config.yaml
train_examples: 195000
conditioning: "class"
objective: "v"
targets: ["light from"]
num_classes: 4
cond_dropout: 0.1
nesterov: true
epochs: 15.2
warmup_steps: 340
Rows from block 5 of a small class-conditioned image diffusion model, named by matrix and row number. Rows with one number within an expert belong to one neuron, the router's apart. Each number is 128 + 24 x the weight over its row's rms, rounded and kept within 0 to 255. All counts start at 0.
Before each expert's rows are labels from the 100 images, of 14848 (inputs lightly noised), where the router gives the expert most weight on average: "patch colour" is the nearest of a few named colours to the mean colour under the peak; "strongest on" is what is common among them. Only what is clearly more common there than usual is listed. The data: rendered scenes of toy objects such as cars, trees, mugs and chairs.
# router: router (model.blocks.5.mlp.router.weight, 32x160, trained with AdamW), inputs 0-53
# up: expert up (model.blocks.5.mlp.up, 32x80x160), inputs 0-53
# down: expert down (model.blocks.5.mlp.down, 32x160x80, transposed), outputs 0-53

# expert 9
patch colour: red
strongest on: count: one
router.9 [153 153 116 135 172 112 133 181 149  86 132 105 100 111 111 164 143 123 149  81 121 135 146 102 157 133 153 116 135 171 161 127 138  94 173 154 116 159 110 134 147 141 166 121 138 154 149 154 137 165 168 112  87 106]
up.0 [151 118 106 133 138 170  97 126 112 128 126 158 154 121 140 149  95 172 140 123 162 154 144 125 153 130 128 115 114 147 120 156  88 110 153  53 135 145 138 117 113 133 122 109 105 112  92 121 108 154 120 149 107 105]
down.0 [137 143 147 126 139  97 110 119 150 147 126 115 112 124 127 100 189  78 127 139 159  85 120  97 108 113 134 109 100 114 155 144 104 146 111  50 131 134 123 162 108 137 133 152 142 139 116 109 102  97 127 150 138 127]
up.1 [146 128 132 123  98 124 155 205 103 112 116 159 124 146 126 122 119 126 122 127 129 143 132 100  90 110 156  96 107 123 154 116 106 123 190 147 102 146 145 109 107 119 123 126 104 149 134 122  99  94 119 120 112 137]
down.1 [156 106 148 139 117 129 140 143 128 114 121 109  93 149 161 132 112 116 164 122 135  87 129  99 153 120 157 111 141 141 111 125 118 121  93 110 148 137 116 134 141 134 130 129 114 105 155 126 138 133 110 121 152 137]
up.2 [118 112 122 150 151 109 145 152 125  96 143 123 146 151  86 176 162 106 161 111 137 126 107  82  97 143 138 132 118 148 118 166 159 145 128 131 151 132  83 119 135 121 120 165 141 158 123 147 136 110  81 151 116 110]
down.2 [159 134 123 156 122 166 170 112 149  99 128 138 145 152  86  81  86 138 144  89 124 140 167 142 159 169 139 128 112 124 156 168 166 130 153 128 131 112 142 140 119 121 122  94 125 108 126 159 125 154  94 124 135 124]
up.3 [151 130 170 111 173 140  98 131 147 125 155  90 164 124 119 152 131 141 123 101 169 180 139 121 117 172  89 111  89 100 126 134 105 128 127 142 122 128 162 135 140 139 106 136 177 154  99 123 112 150 137 104 146  96]
down.3 [107 137  81 115  98 112 108 136 127 126 107 160  91 122 117 113 111 132 118 111 150  94 124 128 119 152  94 101  92 111 142 121 112 125 134 122 148 110 101 128 160 140 158 135  91 115  92 128 108 120 137  89 124  97]
up.4 [116 145 141 161 105 136 144 158  81 134 137 152 133 131  86 132  96 123 113 173 168  98 167 115 156 129 125 115 136 127 134 130 143 159 138  73 126 132 131 144  95 123 120 142 162 147 128 132 167 136 136  92 116 193]
down.4 [140 118 122 158 158 118 134 142 156 125 124 110 115 130  72 115 157 154 133 163 162 163 109 143  97 140 113  99 128 144 111 141 171 100 144 113 151 115 132 113 112 116 134 114  93  82 122 150 157 121 157 100 134 204]
up.5 [133 147 145 161 139 131 136  62 129 160 114 126 156 129 115 125 132 142 106 146 127 133 139 127 130 119 118 131 135  88 144 129 129 113  96 117 145 118 150 125 119 142 125 140 142 134 149 122 143 140 144 119  50 131]
down.5 [121 139 143 154 141 163 126 124 148 216 125 120 103 150 138 138 125 127  88 129 132 121 109 158 136 115 149 110 135 108 123 134 129 134  96 128  99  39  87 130 142 116 149 125 124 127 135  83 153 114 143 106 102  89]
up.6 [  5 122 122 125 122 116 123 181 132 162 130 123 130 163 157 123 131  99 127 127 128 131 157 150 107 146 145  98 105 114 101 122 144 102 121 120 112 102 124 104 118 122 108 140 140 145 115 128 134 131 130 121 129 123]
down.6 [218 109 131 124 134 132 120 193 132 144 115 122 133 140 135 114 123 160 149 111 129 117 123 115 140 118 141 123 118 114 145 133 137 130 182 124 159 144 128 156 117 142 140 122 121 126 124 133 122 108 125 136 195 123]
up.7 [121 134  46 151 141 129 121 119 165 127  97 134 123 186 131 106  96 155 138 120 119 105 122  67 121 147 158 140 121 112 140 120 143 139 187 141 149 125 150 115 130  94 141 133 111 128 153 140  85 140 133 128  95 126]
down.7 [139 132 194 157 109 107 152  97  83 134 158 124 125 191 106 141 158 112 149 126 129 144 148 178 123 143 151 154 129 100 120 130 134 102 101 137  86 125 134 116 156 114 125 121 151 126 155 130  95 123 127 134 127 140]
up.8 [112 147 143 161 156 180  93 135 206 133 118  91 167 105 147 114 163 124 174 141 116 128 143 126 116 109 125 109 118 209  81 131 160 133 161 135 132 117 129 116 112 114 114 124 141 150 132  95 176 135 130 100 126 132]
down.8 [141  87 111 162  81  87  97 123  64 133 143 181 105 101 159 142  82 159 162 121 109 133 107 138 140 123 106 122 120 190 152 120 142 130 123 143 136 143 139 139 131 121 122 144 125 105 132 104 181 108 131  97 137 133]
up.9 [107 103 131 125  81 156 129 149 149 160 143 135 123 209 157 112 145 153 144 128 124 154  97 162 132 169 119 163 113 110 126 153 124 112 124 114 106 108 144 136 163 114  80  79 149 124 117  78 139 106 145 122 118 102]
down.9 [135 155 112 117 198 111 131 109 109 152 124 119 115 198 160 143 148 113 140 105 135 108 162  87 108 165 124 165 104 118 133 126 146 161 155 111 142 124 126 134 158 110 154 162 149 139 132  89 158 171 138 121 120  96]
up.10 [130 127 133 126 139 107 129 158 167 135 122 173 141 153 138 116 138 137 129 132 130 147 110  97 118  89 144 139 166 139 113  88 128 122 141 148 164 136 133 101 124  98 161 111 193 118 130 173  91 102 134 108 118  99]
down.10 [117 138 122 115 128 142 139 130  84 132 145  86 122 163 148 139 109 113 133 146 113 120 136 150 142 110 156 150 147 136 140 107 148 122 128 150 105 117 120 162 143  94  87 143  57 139 122 160  86 168 141 126 128 125]
up.11 [103 141 164 116 105 130 114 126 105 122 139 128 125 102 111 109 141 171 125 144 120 120 136 120 105 148 153  62 112 136 138 155 140  79 149 166 133 113 149 110 113 159 112 118  84  96 122 139 101 107 133 150 127 128]
down.11 [123 129 116 121 103 126 112 103 156 120 128 145 142 119  88 126  78  87 127 133 123 122 141 129 128 154 107 108 138 149 110 164 144 153 114 166 141 121 156 146 155 157 129 134 182 177 141 148 101 147 150 131  82 144]
up.12 [160 131 109 144 169 124 115 176 100  62 125 120 130 118 136 134 137 140 134 134 177 135 133  89 116 117 124 130 152 136 133 122 150 114 183 120 140  74 127 121  79 110 158 141 144 112 147 151 141 151 134 132  35 131]
down.12 [110 122 129 146 115 113 121  58 109  71 123 119 113 109  77  94 108 101 127 146 155 119 123 122  77 113 124 153 117 127 133 104 123 157 127 119 147 198 118 124 127 112 117 101 126 103 137 125 159 130 123 117 177 156]
up.13 [106 135 133  88 140 138 109  94 123 131 163 167 142 138 153  93 120  96 142 151 139 128  88 119  96 173 122 124  99 130 131 133 155 140 146  82 116 146 136 104 122 114 116 105 137 103 126 131 110 116 104 144 143 168]
down.13 [100 117 115  95 139 127 139  62 114 117  91  95 132 101 104 152 149 167 149 127 108 113 158 140 126 156 106 136 113 145 147 161 158 110 142  75  99 135 117 130 155 100 121 136 127 151 144 147 106 143 112 156 111 170]

# expert 24
patch colour: white
strongest on: count: one
router.24 [132 122 145 108 125 151 182  84 140 162 142 101 169 102 192 137 112 105 111 141 146 132 173 183 167  93 136 145 153 140  87 187 134 112 112 134 156  59  88 117 187 121 149 139 125 102 154 108 118 125 136 117 107 132]
up.0 [152 129 127 118 112 132 136 128 127   5 136 111 118  99 194 122 133 109 128 115 117 156 135  66 123  90 161 111 158 155 104 141 123 106 120 127 168  77 103  97 123 130 169 117 141 150 138 132 129  99 140 120 147 118]
down.0 [129 120 123 118 107 126 109 108 113   3 142 109 141 124  99 117 135 146 107 135 128 142 107 103 151 165 125 165 149  96 153 123 140 132  58 132 137 194 118 125 150 130 139 107 140 125 108 120 126 121 133 143  58 139]
up.1 [ 72 129 128 140 106 115 139 202 121 144 135 133 154 120  73 137 149 110 123 136 127 132 135 130  98 127 131 154 131 120 113 140 118  74 115 184 109 144 112 129 171 119 140 139 120 128 147 101 151 105 112 149 155 136]
down.1 [115 119 126 157 157 142 104 115 183 170 149 135 128 144 116 113 144 125 136 115 131 131 138 148 177 124 111 146 122 135 150 129 109 151 144 156 132 145 148 141 184 152 147 154 123 135 155 111 142 154 139 171  96 124]
up.2 [117 130 101 163 107 128 136  99 134 135 148 143 151 123 166 131 129 146 155 131 121 136 165  83 138 135 142  73 135 111 180  78 150  97  52 100 151 128 141 114 136 116 137 106 142 104 114 168 113 141 129 149 151 131]
down.2 [115 164 159 127 145  93 121  66  84 175 114 104 140 181 132 131 114  98 109 116 105 125 164 141 119 122 130  92  95 122 106  92 136 139 177 105 116 140 124 118 122 153  89 119 113 143 156 139 130 133 128 138 185 139]
up.3 [128 135 161 133 159 110 110  80 121 136  79 144 166 139 162 101 128 167 128 148 165  94 112 113  94 163 139 123 120  97  96  97 148 138  93 165 116 124 127 139 115 147 151 145 137 140 144 135 136 149 129 159  74 115]
down.3 [129 124 114  95 106 140 123 162 135 186 132 120 102 113 160 113 126 101 125 134 143 160 131 126 165 143 139 130 126  97 141  98 143 115 114 170 143 107 142 131  96 134 108 112 164 115 164  95 120 120 139 156  92 105]
up.4 [151 153 134 148 168  99  72 112 125 136 107 130 107 116 125 148 140 136 169 157 148 116 131  99 156 129 124 146 125  83 105 143 111 129 112 140  79 158 116 128 107 144 111  90 137 134 109 104 139 146 127 146  98 106]
down.4 [160 151 111 127 128 125 130 146 141 191 134 149 133 131 137 134 109 117 146 149 124 150  79 104 102  82 101 113 121 125 129 100 123 117  81 121 189 134 103  99 112 148 173 157 116 136 106  94 131 128 123 154 101  78]
up.5 [165 129 135 111 100 161 144 128 135   7 138 122 156 127 101 120 122 138 116 142 117 152 121 148 144 127 114 131 130  93 137 106  96 141 186 157 164  58 154 137  89 141  92 131 124 108 142 135 134 134 123 144 188 109]
down.5 [123 134 113 160 154 110 165  86 123  52 143  98 102 117 102 153 156 147  97 130 138 118 114  32  78 151 105 138 143 132 149 120 168 104 126 118 108 189 121 105 108 111 161 115 111 103 135 136 123 110 138 101  87 134]
up.6 [130 106 108 149  99 117 128  90 123 130 135 145 115 137 205 125 135 126 134 116 183 149 150 114 139 135 127 218 166 142 125 187 125 107 123 148 146 151 112 118  98 147 152 130 127 140 109 190 158 122 151 126 133 143]
down.6 [ 89 131 148 123 132 115 126 182 145 128 114 124 147 141 135 149 132 121 138 121 192 105  60 131 125 116 119 134 154 145 187 141 134 105 126 157 116 158 119 118  11 120 124 116 103 101  86 194 120 118 116 133 171 138]
up.7 [146 130 120 135 119 122 145 195 132  80 161 161 121 146  83 182 147  75 139 150 125 118 144  86  85 109 143 168 155 135 140 137 190 114 218 115 135 178 127 142 198 148 132 128 156 135 124 136 122 118 123 146 124 118]
down.7 [115 105 133 115 146 111 152 132 153  97 107  82 133 154 126 104 172 139 126 133 125 111  93 118 143 135 150 129 129 103 120 101 134 130 219 146 126 120 156 158 121 149 154 109 128 148 130 109 133 151 122 130 135 110]
up.8 [116 109 120 137  97 102 144 143 105  55 133 100 118 124 100 117 137 108 141 100 150 101 167  98 130 129 119 110  99  80 128 153 153 105 177 116 115 107 116 122 127 134 182  99 137 144 155 145 130 162 173 113 122 121]
down.8 [ 83 141 175 138 132 167 135 115 158 141 106 154 119 128 209  94 151 115 140 138 161 145  75 161 123 130  98 117 139  98 129 139 126 132 100 106 115  53 158 125 107 101 119 173 138 134 156 144 132 121 162 152 132 120]
up.9 [ 80 138 152  96  62 115 142 113 116 174 145 163 132  98 154 101 121 135 115 136 152 123 143 148 119 116 142 148  87  90 142 130 184  91 156  96 137 146 159 125 147 142 107 125 163 147 121 150 141 118  84 137 137 135]
down.9 [ 91 120 121 119 166  99 107 132 119 112 141 103 147 112 116 132 107 154 141 125 126 161 114  85 126 105 143 174  90 116  99 127 191 145 101 115 105 110  96 120 146 129 140 134 109 112  97 130 111 125 118 137 172 164]
up.10 [ 46 147 163 136 149  99 124 112 129 184 152 144 128 122 130 101 158 112 156 151 129 157 126 125 168  76 127 128 118 130 126 140 146 162 136 122 128 117 130 117 226 106 146 171 139 149 139 198 157 124 136 116 145 141]
down.10 [126 119 132 157  79 133 142 159 114 127 126 117 141 129 131 164  93 151 123 147 134  92 148 185  89  47 139 146 121 112 120 154 144 120 158 115 111 157 113 134 191 147 142 139 128 138  92 206 150 151 114 143 125 117]
up.11 [203 115 119 138 114 133 127 130 114  66 137 127 101 106 101 118 130 125 139 103 159 155 134  78 131 113 149 119 162 126 126 132 124  74  82 118 137 155 115 103 131 121 158 103 137 114 109 151 145 132 154 129 112 128]
down.11 [233 151 132 124 115 128 115 171 129 159 139 132 137 118 145 133 131 145 131 137 152 142 134 126 134  91 137 179  93 108 130 132 145 150 122 101 135  47 103 137 139 128 130 141 138 134 106 139 132 115 146 110 180 128]
up.12 [124 108 101 145 120 106 100 135 144 133 101 122  98 155 113 134 134 175 160 108 115 143 112 147 125 119 150 165  61 140  87 148 109  94 174 148 122 110 160 120 111 100  78 117 119 167 135 107 118 117 130  81  79 100]
down.12 [171 137 168 161 115 140  86 152 119 129 172 123 148 145 122 130 133  84 153 108 139 134 153  76  95 135 140 150  98 161 164 162  87 146 138 169 113 124 109 120 118 146 140 163 107 118 141  81 117 154 130  84  93 111]
up.13 [182 144 130 134 126 104 138  39 110 124 140 128 126 146 140 145 163 155 160 129 126 121 164 130 108 120 121 182 105  98 154 125 122 163 111 123 142 156 141 129 126 120  86 120 114 112 171 120 118 116 139 125  66 126]
down.13 [ 97 126 140 103 103 121 143 189 142 150 140 131 141 144  71 142 129  96 138 132 130 107  97 125 133 121 103 125 122 115 110 121  93 108 180 112 119  64 121 113 156 106 136 139 138 137 134 146 114 110 125 142 116 112]

# expert 11
patch colour: grey; pink
strongest on: count: one
router.11 [122 105 127 117 116 152 153  79 161 119 140  92 122 103 232 150 142 142  90 128 102 115 138 135 133 104 119 185 161 149 113 129 144 104 126 122 128 116 119 131 107 116  98 112 150 137 182 118 119 122 143 121 144  92]
up.0 [129  98 110 100 152 142 132  90  97 152 148 153 131 184 142 160 135 146 119 126 139  82 145 118 106 147 133 168 172 109 145 162 140 184 133 145 133 128 145 138 151 152 146 128 111 113 128 114 122  78 160 145 100 121]
down.0 [114 154 130 101 104 103 144  99 154 110 107 124 163 171 136 103 109 102 108 128 144 184  93 133 165 152 142 133 192 139 102 138 154  90 144 161 115 149 127 136 168 161  93 144 145 160 141 108 122 166 161 157 143 113]
up.1 [122 123 119 184 115 134  82 115 148 137  97 116 103 126  99 135 155 149 114 123 135 148 115 118 143 126 118 127 142 110  74 171 175 173 130 140 142 124 121 154  96 118 121 122 134 122 137 106 158 155 127 158 137 147]
down.1 [135 156 132 174 119 137  99 130 110 124 156 152 153 102 119 131  93 111 103 115 128 111 134 121  95 128 110 109 154 134 183 168 157  92 113 148  96 136 140 113  98 119 137 122 112 150 140 117 177 123 126 158 128 149]
up.2 [139 149 150 129 149 149 110 119 133 138 134 141 178 118 117 122 121 137 160 103 133  78 128 102 107 125 106 155 145 139 157 134 129  97 143 137 126 130 153 135 149 103 133 116 161 113 145  76  58  62 140 112 123 120]
down.2 [110 113 136 142 132 101 102 110 142 136 128 112  74 107 117 166 134 135 157  97 132 197 139 134 157 117 115 155 141 159  91 136 137 156 131 123 142 138 127 134 143  94 121 150 116 143 153  71  54 178  94 104 150 128]
up.3 [112 178 149 160 146 156 118 140 144 134  95 109  78  96 130 110 131 141 122  97 121 125 107  82 136 124 100 112 122 112 149 153 156 128 124 116 151 127 117 147 120 118  96 146 154 116 128 132 132 132  83 157 135 165]
down.3 [135  79 104 159 113  98 112 116 116 129 163 137 174  94 122 150 128 109 116  99 125 130 146 158 108 130  85 115 116 116 106 154 163 125 134 117 108 129 151 104 125 116 156 100  94 136 136 137 135 116  73 162 125 176]
up.4 [125 106 139 142 108 126 145 130 121 138 147 164 118 178 101 123 123 156  99 134 152 133 153  93 136 104  97 110 103 102 108 137 143 108 126 135 129 126  95  97 156 125 124  99  90 132 138  98 176 136  92 120 133 109]
down.4 [136 162 121 152 151 125 136 147 144 132 107  78 143 173  88 153 137  90  78 138 152 119  93 158 129  95  90 102 105 106 126 137 142 135 121 148 129 133 162 166 150 132 134 161 144 125 134 115 177 117  95 129 130 111]
up.5 [135  95  69 158 149 102 105 123 176 116 151 136  86  78 106 152 102  90 136 132 124  96 137 128 129 150 121 122 106 165  60 170 118 125  96 140 155 127 164 148 139 102 149 115 128 140 170 111 150 101 128 153 131 159]
down.5 [136 174 189 145 114 134 120 142  86 124 113 137 153  94 105 122 151 169 120 129 133 150 110 129 125 145 117 143 100 175 170 148 142 114 107 142 114 127  83 106 121  96 127 123 120 103 148 110 157 127 133 140 139 150]
up.6 [154 133 161 108 134 162 110 130 101 131  91 141 117 179 135  53 126 151 100 186 135 140 126 135 164 101 131 155 148 136 170  99 104 110 118 149  63 133 144 142 130  97 196 171 126 150 119 146 122 144 165 118 141 134]
down.6 [ 97 117 105 114 123 115 110 138 144 129 157 112 152 170 104 198 130 113 103 181 149  83 136 124 109  86 114 150 102 131  90 118  95 156 162 122 188 128 113 120 127 100  59  70 135 106 108 157 116 125 139 122 135 151]
up.7 [115 135 128 167 126 127 107 156 143 114 123 156  95  97 203 129  96 110 147 140 163 119 135 136 143 142 125 146 135 134 120 118 107  75 129  74  91 159 121  84 133 110 132 117 152 163 107 109 136 135 121 111 101 148]
down.7 [138 126 105 157 146  96 127 149  90 149 117  68 131  86 132 143 162 151 144 157 160 126 108 114  83 114 149 161 138 142 114 140 115 146 159  95 154  94 106 164 137 124 132 147 123  95 106 125 126 124 110 124 102 146]
up.8 [150 136  94 114 138 120 100  84 174 128 130 137 132 122 123 180  85  88 158 154  98 141 137 144 101 156 109 115 138 168 132 124 110 116  98 147 163 138 189 139 141 136 159 127  90 141 118 135 133  79  98 155 163 134]
down.8 [ 87 128 166  95 104 125  94 118  80 104 116 118  98 122 120  73 167 154 139 149  92 126 131 103 154 142 100 134 135 152 122 127 130 126 184 157  91 136  72 109 123 154  98 133 162 129 126 126 137 164  93 128 155 133]
up.9 [141 122 141 100 122  97 134  62 142 128 136 142 137 117  15 144 122 143 139 128 134 150 116 159 112 133 138 128 101 135 116 129 118 155 131 116 132 112 137 129 149 141  98 150 133 121 124 130 144 122 122 134 152 134]
down.9 [126 131 111 143 121 127 133 149 128 125 138 118 133 123 152 123 125 114 114 139 133 105 115 116 127 106 152 156 150 132 128 122 132 114  99 137 119  95 117 102 164 112 113 107  95 122 123 135 141 127 123  99 255 144]
up.10 [121  97 133 115 114 116 154 188 154 154 111 162  95 144  98 160 117 108 149 153 153 133 115 122 173 117 122 108 173  62 142 119 112  88 109  86 124 155 117 123 132 128 155 136 139 146 132 122 125 140 155 171 140 105]
down.10 [102 168 134 109 144 142 150 125  91 130 142  87 161 144 133 110 141 131 135 133 163 129 127 102 118 109 129 120 148  61 127 104  91 172 132 101 117 139 171 154 114 135  99 117 112 137 132 126 123 150 116 167 118  99]
up.11 [128  97 101 131 126 126  84 131 130 131 109  96 127 124 100 117 198  84 128  83 144 136 165 116 129 134 143 135  68 132 160 145 136 151 177 154 135 132 110 114 151 115 112  83 150 117 103 116  89 133 109 106 111 127]
down.11 [117 164 140 122 145 124  90 134 116 110 159 179 133 127 130 146  68 176 125  98 153 118  96 150 120 112 138 155  60 164  91 145 120 112 121 140 115 138 120 109 128 109 135 171 104 115 107 121  98 130 141 106 123 129]
up.12 [146 139 120 171 152  99 122 118 123 130 102 121 136 134 138 123  82 164 115 117 155  98  85 115 106 170 127 139 109 108 143  94 117 130 121  98  87 163 113 117 118 127  94 139 115 131 110 128 142 164 124 159  85 130]
down.12 [122 117 156 155 128 134 126  87 127 149 126 156 155 164 123 148 155 117 119 110 127 171 182 144  99 161  99 150 143 123 131 114 138 134 184  96 165 131 166 113  94 133 133 131 146 104 142 103 147 124 120 167  50 125]
up.13 [124 174 129 141 128 151 153 109 115 149 135 153 154 125 128 110 102  97 175 125 128 128 116  99 147  87 124 152 123 167 137 138 121  83 119 105 137 115 152 133 141  68 139  78  95 137 110 114  83 129 158 154 139 124]
down.13 [135  95 102 126  68 127 147 150 172 131 100 136 143 106 138 168 146 133 134  85 135 171 132 108 135 123  86 110  81 189 133 134 110 125 105 124 112 149 105 125 135 111 150 166 146 121  96 115  86 120 133 150 125 160]

# expert 26
patch colour: grey
strongest on: count: three
router.26 [128 130 137 151 131 104 105 114 108 147 121 129 131 139 119 115 152 105 120 159 175 131 148 160 110 131 123 124 103 125 113 107 166 132 133 105 147 124 175 132  77 119  84 131 138 121  86 153 136 155 115 136 128 111]
up.0 [126 145 116 136 113 129 123 100 122 129 112 137 105 154 126 124 169 131 127  85 125  85 134 143  99 147 120 136 190 161  91 108  94 136 128 160 130 127 136 132 127  94 151  92 167 116  84 111 139 156  94 110 115  85]
down.0 [113  85 135 115 106 132 126 152 109 127 100 139 141  72 145 127 113 116 127 101 132 145 101 144  85 115 102 131 117 122  74 116 120 135 128  92 123 123 127 133  98 143 149 122 154 136 120 143 124 160 115 128 106 168]
up.1 [135 153 190 107 156 150  86  96 139 144 116 115 140 157 105 114 120 177 126 125 155 137 113 134  99 135 118 104 115 139  74  93 117 133 146 121 106 130 137 153 112 135 136 150  91 113 102 128 107 151 126 158 138 172]
down.1 [150 167 162 145 141 155 145 120 137 116 119 134 136 121 131  84 116 182 137 112 108 128 113 130 101 128 153 134 138 145 116 116 112 135 130 116 110 128 148  96 133 120 129 144  86 111 164 126 144 172 145 117 142  57]
up.2 [111 152 163 120  88 131 102 118 156 126 141 102 184 113 141 121  72 177 121 129 126 121  95 151 118  84 144 117 102 159 144 117 131 189 132 128 128 132 162 122 155 114 117 121 122 103  82  74 134 123 144 128 122 106]
down.2 [131 140 127 131  91 134 129 127  91 128 131 115  83 146 138 108  88 117 115 100 140 127 151 134 126 107 143  99 208 125 127  84 105 125 131 124 126 126 121 123 102 158 172 121 112 108  69 186 109 125 149 209 145 107]
up.3 [126 121 171 125 155  69  99  92 112 146 103 142 151 134 155 132 163 123 111 165 161 159 145 117 118 158 103 114 143 107 108 151 138 109 139 140 149 117 126 120 109 149 104 122 153 110  97 132 140 145 147 156 127 111]
down.3 [123 145 132 141 125 127 140 109 127 109 141 133 132 159 126 129 129 123 121 135 153 151 155 120 121 130 158 168  89 143 145  91 101 122 114  82 127 123 171 130 155 111 108 121  75 108 141  97 121 137 134 106 141 126]
up.4 [162 136 128 132  94 109 150 105 102 130  99  79 130  88  79 145 114 134 163 154 145 180 108 203 104 106 103 150 115 139 108 107 105 147 139 130 130 126 134 119 111 120 155 173 164 148 143 106 101 173 141 115 127 133]
down.4 [158 124 122 139 105 102  79 116 104 137 107  82 125 158 172 132  96 144  93 121 115 173  98 183  97 167 162  99 128  98 108 156 150 116 122 129 133 137 126 144 136 117 148 154 148 156  88 162 146 139 110 117 131 133]
up.5 [145 122 125 128 165 188 147 111 150 136 110 123 148 162 149 116 138 106 100 131  96 112 146 139 105 118 161  98 132 166 141 110 108 139 132 146 116 125 149 111 130 111 152 146 120  85 129  84 100 178 171  98 123  84]
down.5 [137 123 122  85 144 133  84 123 160 119 125 126 146 104 110 117 121 125 168 101 192 100 127 143 109 116  97 116 126 106 132 164 117 129 135  99 115 121 151 145 120 123 143 123  97  89 148 140 116 143 104 162 122 179]
up.6 [127 125 120 129 126 123 110  97 140 135 157 147 174 111 165 111 131 108 167 144 139 121 115 124 118 191 126 127 126 175  78 123 131 133 132 113 102 127 142 150 122  94  87 149  96 152 140 102 128 150 149 138 124 113]
down.6 [106 130 139 129 138 125 106 130 133 122 170 139 165 111  79 120 112 121  92 144 115 118 116 130 111  77 154 135 120  92  72 129 117 125 123 123 101 121 102 135 145 169 141 142 106 165  91 128 117 121 152 122 129 147]
up.7 [144  95  93  73 135 171 116 108 120 146 103 118  78 134 168 132 151 132 138  97 131 146 124 117 136 139 127 158 114 134 117 154  96 135 122 141 150 125 113 152 108 131 149 141 138 114 119 149 135 114 114 176 119 134]
down.7 [127  86  99 170 147 148 152 125 143 127 107 110  62 125 102 161 144 148 121 183 163 120 119 119 154  85 120  64  94 131  94 138 137 110 152 136 152 123 129 166 166 108 142 130 125 128 134 102  98 106 139 115 128 127]
up.8 [141 119 139 141 143 189 134  93 129 129 100 140 143 127 110 120 117 104 127 118 130 118 100 137 134 130 100 131 116 127 140 114 126 121 130  79 134 130 109 144 143 119 102 120 161  90 123  71 124 155  60 119 118 144]
down.8 [124 138 130 115 139 193  95 132 113 131 121 125 119 145 114 135 103 105 129 149 128 102  92 150 139 122 156 112 148 124 111 103 130 147 123 168 155 137  92 152 108 125  79 131 178 106 103 170 138 161 208 115 124 126]
up.9 [118 117 140 130 136 103  96  95  88 128 113 156 101 123  98 123 136 133 110  89  85 158 146 100  85 147 147  95 123 108 113 151 139 185 130 117 116 129  94 150 134 131 130  94 130 122 116 143 186 136 122 136 125 133]
down.9 [126  94 119 134 135  89 147 129 106 132 120 154  92 161 126 100 120 123 141 173 124 134 167 104 107 100 108 145 107 155  85 120 159 195 122 137 133 131  71 137 105 139 140 111 136 147 121 146  65 135 119 104 127 143]
up.10 [126 119 109 147 118 188 185 108 146 121 150 140  86 146 118 145 123 154 160 163 149 148 136 173  98 141 147 103 111 151 120 142 182 147 131  69  94 129 144 143 135 145 136  82  88 119 138 146 116  94 147 135 114 118]
down.10 [140 135  82 134 114  91 120 110 111 134 120 127 132 145 124 114 123 148 142  84 111 129 116 183 129 158 100 150 138  75 148 128 133 110 135 139 115 129 115  96 185 107 136  99 137 130 107 120 160 166 118 128 135  71]
up.11 [144 128 131 177 137 113  98 103 129 139 132 121 167 138 189 107 152 126 105 156 112 121 175 118 162  74 124 173 136 136 147  74 131 169 136 110 123 127 122 103 115 150 106 116 126 104 138 142 123 183 150 115 120 122]
down.11 [152 115 124 120 168 139 145 115 116 114  92 141 180  78  90 139 156 118 142 115 100 119 157 171 116 137 108 109 115 111 120 186 115 154 116 117 118 120  94 143 119 108 108 124 113 137 197 115 123 132 117 155 126 156]
up.12 [121 173 135 160 167 107 117  93 101 137 120 131  81 137 114  90 112 161 138 139  67 135 124 149 111 171 118 109 150 148 113 167 106 147 126 144 142 124 113 111 132 134  95 132 112 137 124 154 105 128 139 174 121 135]
down.12 [139 113  97 114 175 137 177 116 110 129 158 144  90 154 143 123 126 145 137 173 145 120  88 123 140 102 143 141  98 111 132 154 100  83 134 150 171 126 119 134 131 152  88 110 120  88 141 115 126 163 122 115 127 124]
up.13 [151 106 118  98 147 146 138  90 137 127 114  73 198 135  98 103 152 121 175 108 130 105 161 134  90 124 154 153 110 131 152  84 138 156 128 122 132 137 115 167 123 143 147 120 171 111 146 117 141 161 117 144 120 151]
down.13 [136 162 114 172 152 147 129 123 118 143 105 124 147 107 106 108 118 133  99  86 135 109 179 125 113  97  98 107 103 143 160 160 180 186 137 102 106 141  82 166 167 188 125 132 173 111 126  85 162 170 157 172 122 107]